A small sound classifier, trained from scratch.
Model: 8.44M parameters, log mel input, activation squared_relu, num experts 32, width 160.
Training: adamw at rate 0.0023, 14800 steps, held-out accuracy 100%.
Rows from block 4 of a small sound classifier, named by matrix and row number. Rows with one number belong to one neuron. Each number is 500 + 25 x the weight over its row's rms, rounded and kept within 0 to 999. All counts start at 0. Numbers have three digits each. After the name is the row's rms in percent of the matrix's.
Before each neuron's rows are labels from the 100 clips, of 14976, where the neuron reaches its highest value: "lies over" is the class under the peak. Only what is clearly more common there than usual is listed. The data: songs of 200 made-up bird species, synthesised, often over outdoor noise. In brackets: how many of the 100.
# fc1: MLP up (model.blocks.4.mlp.fc1.weight, 480x160), inputs 0-159
# fc2: MLP down (model.blocks.4.mlp.fc2.weight, 160x480, transposed), outputs 0-159

lies over: warble (47); downsweep (33)
fc1.304 286:536492530487471574484545453515465469497498503430502496539512525510491493502490495518518502481484489494507507509495536520478519497439512490499562470519484553508521471486526509489493485473527482479471462530495481487487506498507493473516522500549516543472488504488523510501489476470501464487566533542472507475492502489466504537474503481495534506500476511503509510530523536443512513463534476486550483503461534487473460493492469520500518509545501500496506491500508491473540469508527481
fc2.304 305:487515509466550519510538482482511527521511522511505506517516474512497551537488480476472518478452498527520492519469532434488511515491461456548550504490499472530472528516520504523479476487561551501491492512490491499443497500472502477519503503511517497487499519475506563559509507478513503491525529500506516504532499499517457488508462480469488541487531455481460484478505524512509499478480465504508551446520505494466490493503467521491451513530496542496489512475492472477497487511480534

lies over: dip (59)
fc1.110 195:522541462457495513487504443492504509490471497476469460510529540510516515490496529492497502515487487501537518548535478511466458518478516481458494475431491526475537485495509537510521508486515493494468465511539530492472528461495487499508478505554561546516491487514508462482514489481496524517567483497458454516497496482499517516503522472514534508486485484516507500506491482527519516443507486481511486522506480517500477526486492499517514512482544476502472466492497447530535447465532486
fc2.110 199:526501494507477511531494508496477471471554470497509491478485513567481502494506488538471489492485541453515539489514555498501510543491460467494488484524462490449472502491469525462488519460492470473518495506504444517493495517495540501503477486494498456449467484538496485500542470518519488489529495477506543474505520488496451513532490519445491513507505484515447484479544534511470490500499516553491509502503530537534485499506549484508519536493516528481486500488508500526535497472521456

lies over: downsweep (78)
fc1.5 269:476503490473497528516524444499484501474470545463492489494497509535554509496506524539457529473520481507515480504527525554460498489504540527505505533515524530510539484486475519514516521496489502478434553535486476511480453473514452469495461510502552514466481495510535495523498512507488519440535507472504491512476492509477517549496540508505512519497473521474477503514538506532480487503531495483514497545453515491466480500470494503503489488520485508515475538503492494490521438456498475
fc2.5 256:528553508509514533499550469486500523504506518495523493513480479464497505511495442485493516445455463499505526536491520504435502517497504522513531503494448458489529562487523495511518523503538503452484509480529486489530517508503552508501485448505496466489521474510487473522477478492539534488505519497519486505548532482507452524492485460506510479501492474481476481510521538537494470486481475497532490521486553544497536498505482506535471521510510459493495497494500472521506540488437509

lies over: downsweep (33); dip (32)
fc1.156 363:545537505537469497528502464506486500522513493486447486515488461526467507484529475531538490504549533488534503497515499494471514523458494480489477455500442504488497500495485542488493534483515488475488501503455493509507438493506513500505433517527535511483500500536474495531488513485531519498527481504536464515487517519510493498524507493495492466488495511474551470472510504523523490491488483475526498469489544528443493502498537489516515544483550501485484485461489465489511501472577454
fc2.156 369:502466504496505494513556474484471466492467513476493502485524476499464530513474536509535482506519496502519515485476469522520474505473503479516527522484526518518488479495511461486514502485534472525556504488512490462508537524496500492461469521485489480472526529494519517489493534534531472538509540513543536541497469534472528478533499487511518472509522494473514515494473524486498515461448459516484476478474492425458498527493480485571513499465525469519567491496526516497506493535527502

lies over: downsweep (71)
fc1.60 220:535510503472498498519496464473492484513519516494457511505533517494468496501533498536520509466477546480517517547533549495497519530545505529461509487485488529496498469507495497460531515505506520464500532493478501511517484489499498477489505537516551538512523483549509487440524497496476512525495473492457483482487550498512518514531557462507511507462499502507488502499501474456514485441504494512528502515486493510491451540489501495465474485502497526489464457488508484532584457471500453
fc2.60 217:530492538506485514518474492480464494476416526453523507531452493510478533564442502519513519476515508482487487501472502486504482507476532522514516491482531471573512512496463460514492436481521507543477530506517507499502521537522489510532481484483507511506486511479510511517524503528458478513480515505523485460510508510485461451485472509442512526503508492497493536516530504525453513496540513503487497491498525494485495447470501510494522482524489487491512529537504532515474461500489550

lies over: steady whistle (53)
fc1.35 224:515496511497487545497516474497443519517502549459471509503508485535487494493480493532518539485526523464520484491521543521522492508459567492519534503503485496520506471495494531515493482508536514512466524491469549499487468454494508453498429508490540521489504494556550498511540547470470508532522516542483494454497504475510475541503523489507511509525492515486515518510501474532504490487525475435506483465478534500480470463490540494479508484518497502513483517512462479481522478507537493
fc2.35 221:473505514548517520526543487492490507546475519476465499483487443548489532503517502475493528509527464522531468487510499513493470526492539484514472473472480468506438536501491503503489546519492454506535501515491478500490543476531483500487470522447473464447501506496536505529479527475506477497523502461459498480556492492499476512526519483488503459516514545478495508476466512515511471442474501491462501486531516482531486511501536485541511502528526508543534545502507499486515493512499470

lies over: warble (43); steady whistle (31)
fc1.44 327:516532532471504586516517464477475469475479527446509518528522510515526495466512503537516514452522467533481502526484524538468513498449515528481546479490525566538512502513500490500508489516505500474449528492520462501490464483511462482489493507512536517486484499512536495509538523486476453450548508507500509492504494482463494553461494487480481548496487505466510493523504491509504475491546511505506494497472507498481474481450491517463518503507534521499484472513509483456499467508509484
fc2.44 325:505517469496504530517549496546486511519497521478521520534482481503491533507494539519470483486476480462478544513484519458481514490492508522549532509535485450458493535493491489548506472518510468475476491514508479507493512506518520528503518428533482476461461476472499524539516493495522479499501537547535523468528495473498441520497479503484473494535489495493491482501521545519492474489495431509529483484462542473473522462526488553473492503537501478508488466500496474514489513508475516

lies over: no call (100)
fc1.329 390:479476534467509491496482462470470518505534494517480499457525470518528492501506521519526531503483505521503471489473513507502472539473502495459491463507476532538498450515511492464535449476574518539501506516507468501490477493457474460504490519503512497518527505498510516494475521485538484532506523469480430538478487516505525502489478485483542486510539500492521494512502510521495546470502493468465524480498501485459481553462478450549484491542486515506468528525519489470530454514505502
fc2.329 389:508500499491510491492510515473516520504530532546508469488515475503599508492494494481460516475502471467551468493494510495476504498501492503472501498522505485586521498582525493443531487494513532562502516497488507503472521507464520498514475488509471478522483499494475497485499518479493503510482484491483517585483491501549541495490475492502514482487530501504503480495503490496512487497478471504477505460520486531500478562470512448512484482536476510478476523518502446511515522511483516

lies over: upsweep (25)
fc1.419 230:471506505480475516473487471467473535499504521504480493481543501511499505493485486512486522496478478501482514507476531510453534553492527526455526463473473473499499515526483500528504483498575513503500499473513519492503480486531482532517474515528506510531534481505518484469512475474493520491509464516511456507523560497500474486537498461497492525510490513495557524492490502511512537520523480499491483510510560483523496466412523510512517496487503466497396486493516510553509489502476494
fc2.419 203:511500529530498496465509533520538461494500522537524438508498525491523522563517483472484517479503484563521486501489495497473526493496477514507509484488505495486481536436502551506490486491432477507509455525501522536480551524484494503520540504526486462486440479492475478507495490456538493501529466509546465468454486519476480527503486502503487487535492499534522530536503474507484477535507522531503489505482520505510494471523510511501493525473475498495479516494527497495430498468497465

lies over: dip (46); steady whistle (35)
fc1.264 334:511550471485527526497521481455508522525479489484486502511502507531503521506504518490507479533506484529486468515540479480428483502493491487474480512442497513513507502504483474499519508497490494486481500513520487506495486451529492512506489533533520556529511498456497497488496483433513518489512472470508432536494514506493512493550518492550503506508534504485483505474477530519513516483510502501490480540501484524466512521443524499499531527446556465489474476509560491497494424468536507
fc2.264 361:507492488523452466508542484522480510443485477506486475477455501531499536517497489534482465500498500485556535501516519489525484562502500476491503507557476495482508508489490533453491481485510468487531490505500489478463514506506506483465468510489510459428497504525469457508518513526534515523502527491526507506530516477510488548516500529462498527558502479496468513516497545503497481486480477486504528470442537507503517530508490474537519527464531484511516512500454526520538476498501452

lies over: downsweep (42); arch (40)
fc1.91 331:532502516512451497507510487520481496460465490480491489482474507550467514520518497529524501524517527485524514472527499520513532546452504499503508488512469511469473515467474548493484494481510499508500478463479531479471490501493523469485456501526510510485504494504506474513539470446538523506550533540481480479471504476487480562522500505507486496517463482517523546500503505519512510502506489473522530479471560490420516513507553489504543507507510485504465523480468490506548495491528436
fc2.91 335:488457510529506524525551466481481489516493543496493492493513482541470541514480514516527514470511469494527467478498519493520490532464532459486513469485498495519481498528490489475526526481541480541530511488502471449492541502494527480483451487460467457467479525499519482533503534486511452557507524473509502519524480505500483491493496476470524479517539494491501552492482539523520490466465463460453517472513511454504501527466510476536510488510489486515523544522509532522538489520530504

lies over: arch (63); downsweep (32)
fc1.450 371:545488519535465531533523511544503450522518495457482481526468488520477474462536528505512530496504529475525544479487520488469558540506477537467541490528510505463494477499560540477499485506490495438499475518459500507496496522481493533500521500547486470477495499508457487508507448476502484500498531558452504461470495468504474524491502511480471512497498501529512526473517504472498470505519505519556503479456526488494478527529489518455505478518506485509494488506478497528498486495521481
fc2.450 373:520531526546475500497498489517529500526478499498524500515447489521483527514511487500512487482513505498552509521498473458468455511517492520532469506528469466511509534463514489470511486503491511469493508490446496470481490511469524466526487528463510486473481486495487483451513503503507497490510495526468474484578520424503497531508542508495527501478520497523444514499506505523503487468515476482551547485454551511508514536518484484482465503477560483502506559506466517510522489525491480

lies over: downsweep (100)
fc1.81 365:497477488511523502499562494525516463486468530480489468508523513481492544493502489513500490550521503496529482525525524522490547508511505521482514516482534513460493515514482538463494467508487501444480484448495519488515512481506510513515529531483525552509545490500534503492513480496499484513491464526437505448484488499480532507539496505522504502505481497532460479483500510481483502508488497516543481536494513467426515511502521553461497432461482469496496496496532474531519501470559473
fc2.81 369:481516528493489488486504475495467504491479486480516512497483547486508540539472465574469475510475510438502496508482542480558545540506490473476537472565457482489502493531489509461512462466529493498501498479490498488482519554562508470535497460543493486501527511504485498501521511506496500488501507504524502457478475495505541510452532465457505523507502503488536535516490516451462515511503507489535517536496522462493506503458501471483487472497499489466480503526481508509531498506514479

lies over: dip (37); arch (37)
fc1.113 096:479476466468486512499538493480478521514494534510431505493506515518498462429534523492534519534505497540471511515530493535527502502498503503452519504476532509528461477464524514518505513538528505502466527495487542517507471518498473488495460551473552487527520508498559485494530493487526484479531512517451475531534548479491502546515495507506514523508478504484491507465482502526503508505517464499507476527463483488492506503483517483520479469528482511500497494469501487511527465469525417
fc2.113 074:502513500493468494500528477489487523465481506507534521477489472495485531513508500539528471485515516489518540521449490516528446495523518481523479472534484474510510514496496503468491467510487515488503506504478447426479513514486480441514464488508507493491492498497488536530489536490502480517495523491547496502580497487478518497490511489484512501485488476482486497554566501508489539488513455488495530439485557481490523497511479499515475537508562481521536518535480544497516478471482535

lies over: upsweep (60)
fc1.469 447:469509469492521485512457493538485518543528482500516508468550481490480459489533486493476520510510464532476519484492457525465521537526503484473466499478463490486482480489500541510512528487494497510519448529510476502498520445517474525499502496548506506504506494467528480476462470450524513538495488490499474527519504508518484482501519498526469477500502491556554520492535506462484516550541508474518482492539550490522515481493491529462526500487525507504428485499480536514484484456461499
fc2.469 421:494538465512536478491526495508508483437502454497496513501513526517516491495481543516504519490502524517479545486494499524500497474511506494505482480460502478496477508440508491499503508510474472531539460549533494521468541495464465480490500469553466472481482504489531547521528514490547530535543460498540498486530504520510478476506470498485460523527456490498515529506509466494493514506489479497486490441535502501549533443547497532508527525456498519514513465495512503529486480468504481

lies over: dip (35); downsweep (30)
fc1.92 192:526523466475492521512513442475501501533503534455489542509514497449483509486500485543576513533491480538509488518505501506497504489486532515506500449471510528490477462500507528460506529517475532489467514496503518514516469435505507504510503546470525553519536492510539481496551503489531461492492481511451484525445496526505517517488515489542529483510514512472512524503510469491507483506510507493503478518467500515460462510466516493495459493507504514514464502487505470509534452510562477
fc2.92 191:503496530479504472488464506517493457530481471457503540495501533520486548531506505484482506529530493473477518475513479484575512447490549469529494477494494472508477528470517471503494506488421472524486495513481480519437518483511477521490491491503473532516466507521510535502539515474487506528520525535497490486533481450477507519489512485524506536506486524514512578528492553514498514529531498491521482462480496502504506459506521517486530518502509510512503441495479536506466485501512515

lies over: steady whistle (35); arch (29)
fc1.4 327:464503475483525494543538468456501473479508488497519521473490467513460458478510486514480510513476504544485508531489539541464521490514478501462543492499434516494493507518534557491526505534489519480488504480524495511522464474470488517505530504476526498540491509522472472495489504469517473502508485464506485534465514516492510513506501497487496500487552511515529519437485480480480505551526489502502496515546563466527462493493485518473471506436518516511469517506471530522496512447532479
fc2.4 320:486527492531506503464503526462513492518522517493476516495525454489513495468492466483479523479482486543468511474490485557470500493476512484497485434456488498511458519441504500508470530529502469520546463533522489528558520501537470498527480497491483488487517488467535485543468493489541489517527476501525478504511547529492515501486477467515493481540494509471556482492503478487492532512498487503484471463548529516533510457473512509558518539490502516522487492510545486513465506497523479

lies over: harsh note (43); dip (26)
fc1.163 162:509545518478471501480515435483514492508510499479483489501523522478499506428484512482539494521467504481521521529500472503486506467467542488514514466472485522498541446461549519501492541518500530486502485504473523497501535480507492485512485492534520546521486487524519480461520496498523455532547487526447479516451479502510522537471539492563536494483557497516511528504551467454512510477488490494527523483520504516508505480484467476528529498481497485505476497497518473482526488496534481
fc2.163 178:531518540554492503530496470511508500514518530493518468501479463514479518503534453504476517448502493504500489485488490492473458498513454487515487523513473477492474520525516521482514514516459463441491526506495482528522522468510516536472508497474469481499479524522500474485488552488503504501476517487495534497579492468478484486501551498516462491502519531459473491447515524488525471467505525488528490562473517532513498495508502492525479522463554524523504496489455491486486540559490512

lies over: dip (39); downsweep (39)
fc1.47 309:513560471486516513491522498445519506550491501484504509501497510517519528514502494498505471520477489536483475517540474478418469482507489497488463518446468493484474511501487476516532513511490508504505492520509488510480494462506514511498486520512528568522505493460511486511490482431530508497506461476483434527502511502507488489550511483553491499490530502504477498483469516531500514494500497521487513513490510532474516516465527506526521527459557483500461498510549459523485426479521512
fc2.47 349:506500486544439473513542489511484492448497481498490474489450487537516519498475483528482474509496488498538522486514509487516464536499525484499495500548468492486520494500510536448495490493509471476546493498477496490477522494508513492480457509469512467429495496527467431530510520539524514547483527474519507490539517490524498544526514507467491494542518458488486514523488534499496486495485488473516534475445534512514511532505487491545504534466526466516501527508465532517531492507502456

lies over: dip (70)
fc1.383 328:536561491510488509504513471458505496530478502488484480503503511532497535503522488483526482528491481545495473505531476487432481496468482505477472498449468512488506509478484499489520514495485501479499502484500499507485494463512517496497475548518523561518520502470513479501503472449532510498532461481498431521489525502490497499549520487554505484499532506492485513470519527535514518475523498499520497526481522541467510520461530482522521533443554461480469495500545485495497446466530467
fc2.383 367:520492493514449486527528487530477498449499487502495469497457503538496520505489531537490469479507487480557538495504515499523484566508501485477518499548484498496514495493509515465506482463530470494536506510484503469479511515502501481460473509490496442425474510528460443486504511530526512526505531503543508515525504486509487542501508527462505512550509479480483530523490542485500479478484478480511515474451523492506510544497478471539527515479507473500529506507460541527535486521511458

lies over: steady whistle (66)
fc1.129 344:522468524461478558485498485462463539525516514520490521504515525495506469472491480512494507529508487484459498543478488514457485476458545460447522453525512523489481498462498474549510476501531555492507514459458504495516486478517531550516503484534509545547496507499495491463502497473455468483540507513464471514486502478498487530493492515501504518473482509510525501488483479486556541518540514480529476521487515517507490509447511513498494519502512465518447495478534511462493514507529506
fc2.129 348:469521491471518431492533470468496516473487529521518483496488490477482494541495458476473535471452503481497470494523491519505468503479465480483526553479520506518491512511525528451517521488498506496502508469551472514499530490524525447512523487506520535508520526497518472537490507492480532465523536451472536486498490475500528508521559465506504545473493479498484484456530503476471499488525528479517532555508490549486477526497516490520481509536489555480490516469474508477529521499476498

lies over: click (48)
fc1.343 336:509488475502504510440538508502513512519534544510484487496508477460506524463535465492534536470480526500517512522474536516470487531490514493488477493508480463499510489486516516514542482544541511500469510481514523499512415513526523499501490510529500494483505494507489468537482509483476482507485508528517465494497521511542492486513505467539483488502492514479522521543529447512496460496504496448501507515433545562539487550506475485481474527536522497504492530498468453497540501469527496
fc2.343 317:512507500476492471498482509461503464536492509512487504442501510494513559491525515468497498481511507496529507510502537503477489557537500495456493532457511465472430535513493500461515489477530505530493459505514513499485541463528473477521496565511505483482502506497512487519532501472518520467498474505471507510476530510521496508513521488505507518514475521537458530488511493512460519473525526521426536533518502493493506559487493450493518480511496536486514490503524494482520447447532468

lies over: upsweep (59)
fc1.200 353:521494487506462528502531499459479517520463533484504540529477494527482488470467489523502540533515470553466488478493505535429506473455531542467496494517507520487497493513502479501483521513532489502492483499486530487543515467528506481495478525509498516523524507472551483504499483435512491481511461526463493508481508495472486496545481529537514492511488498463521540516460473512527522491528489520505462496485549463536497477476510497476530485439560473489510519508549509520481494516489478
fc2.200 371:503507477512515491497561518491529481440493481545498505510466503498475532515516524486488492463456496518528497510493509499525459491490468507490526483486520476470495541479511510480501476500471500525511451471526527469480541528460545435494494461490489454498469504481522500497541487477563515540527479494532474510551497470493458533506475493502529527539467484496451527505480516546528488470479459501496548491504506512500552512543516479508473502498495488487537499505513483524511510500493488

lies over: upsweep (63)
fc1.244 248:488509533482471510461524458461477521484506540530462515490521487526535495460490470533526550473487461533479518509480559514511546477462515502479546485524515532520503443480515520502512533522507502491482563472501510479498463508496471530495474496510493508503473500544514505525540537495501476475573508499484507524480523513488472503500488469486519511491477531440542490515473474490528480514484489504492488488471498514536459471469524488494470517502510529503484497483487489485518518521528446
fc2.244 250:495558517504486508545505482531446516532458506437469535543494485510484530490501508496503470515509497489475504520497497464467492499488499498522519524534499497512496473468503491528490458512506454493486494498504437493502493527546490507506485509525509528497530508481528511507445488525479472528558534512534513465529515475480472511501531479472497480530489513492492475502515549481445525458518471493528509492475513473457520504505456548496511524521549512520551471538477519505513493495478462

lies over: warble (35); dip (33)
fc1.206 442:478464487468484527494495489501481523533504539511492482504533474525500477460500506455494545509496461549466486478474475548420518513494533533438501477486522514528522502486492495515496531493558489522506507500494525489541498450515497502491496551482497475512511500457494465478467479464505524517500477496469480514507489525496491477491497539554487508505522500464536544506517483503528532517550499493496478536508525478529518527464503509465532463491525439503493492530519521494473495494475504
fc2.206 410:534491475477513527507555523495511456482504511533476497520502509515515474495514523463516541488491490550504479521496482550487511465472482523503499505438539519505508526468529515509500490510476470527497467519520509476479531508477501467474508475523470451494485516473548542525515506463564512535536500520514491491522500494478461513493455506519526506534472503476463519504485496547525514490485447518474477456521444502502496477549529531496474489489487486518536474503543472533480484501481490

lies over: dip (64)
fc1.76 332:529555474497500510514505462470504500519484492495485481503501500541496532501525509495503484541501483536485473507530468489433473509477481490482478492447484517495519505488479499497516514499494494469482502493502483506488477453526506504490476535531516548513511500459498500503503487439510505497529460471518420534495508508489507488531516500548505495508537509493486505471523531536523523483538505483512489533494504545474517521458527493506524537438560464488476482512543504480496447448541482
fc2.76 371:522491485513451484521531498528471504447495481507486480491469513530500524511499524544498478467506496468553545496503524497522494572500500481465509496550483499491507508487492514462501480458536466502536500510503491460482506523507508472466477501506499443430476508537471454495509503525531502524510520507546508511519506482498480537511494538444510518554496476489475522520490541495508478470480479496506517468456530495498515529503486471532537522486507485503534500498470526532540482508517458

lies over: arch (64)
fc1.327 285:486479489474539544504578485502510488468474488497498464512529527513510528496514493508534483519490512515481504538515470527475526511480529488461512473465513539481490512490483510482531459516539514466500475458523498472524506477481545515512524522495533546526547484472529496476517469497491458552517480507436476487495519479471521499541497517511502509491512500550458493497500522498509514476494491509541503524502505467458519537489538543477492493484505457515493475500532490502529491468565478
fc2.327 280:482522508489513492500502494470491523484512471510539539496492532487501508529470474561449496446452546458484521507488552474529505534494500465473503480545453489518484496507502501478507478474516498524522504482512461504500510535568521442548501458522500504480520513527507507554515524479502500481527520481534499470510468508494507466475523455456494563534495486479515511505533517478443490503496507496487540501513526496526514467463496486498490495493519543490483507519489486495537479483497504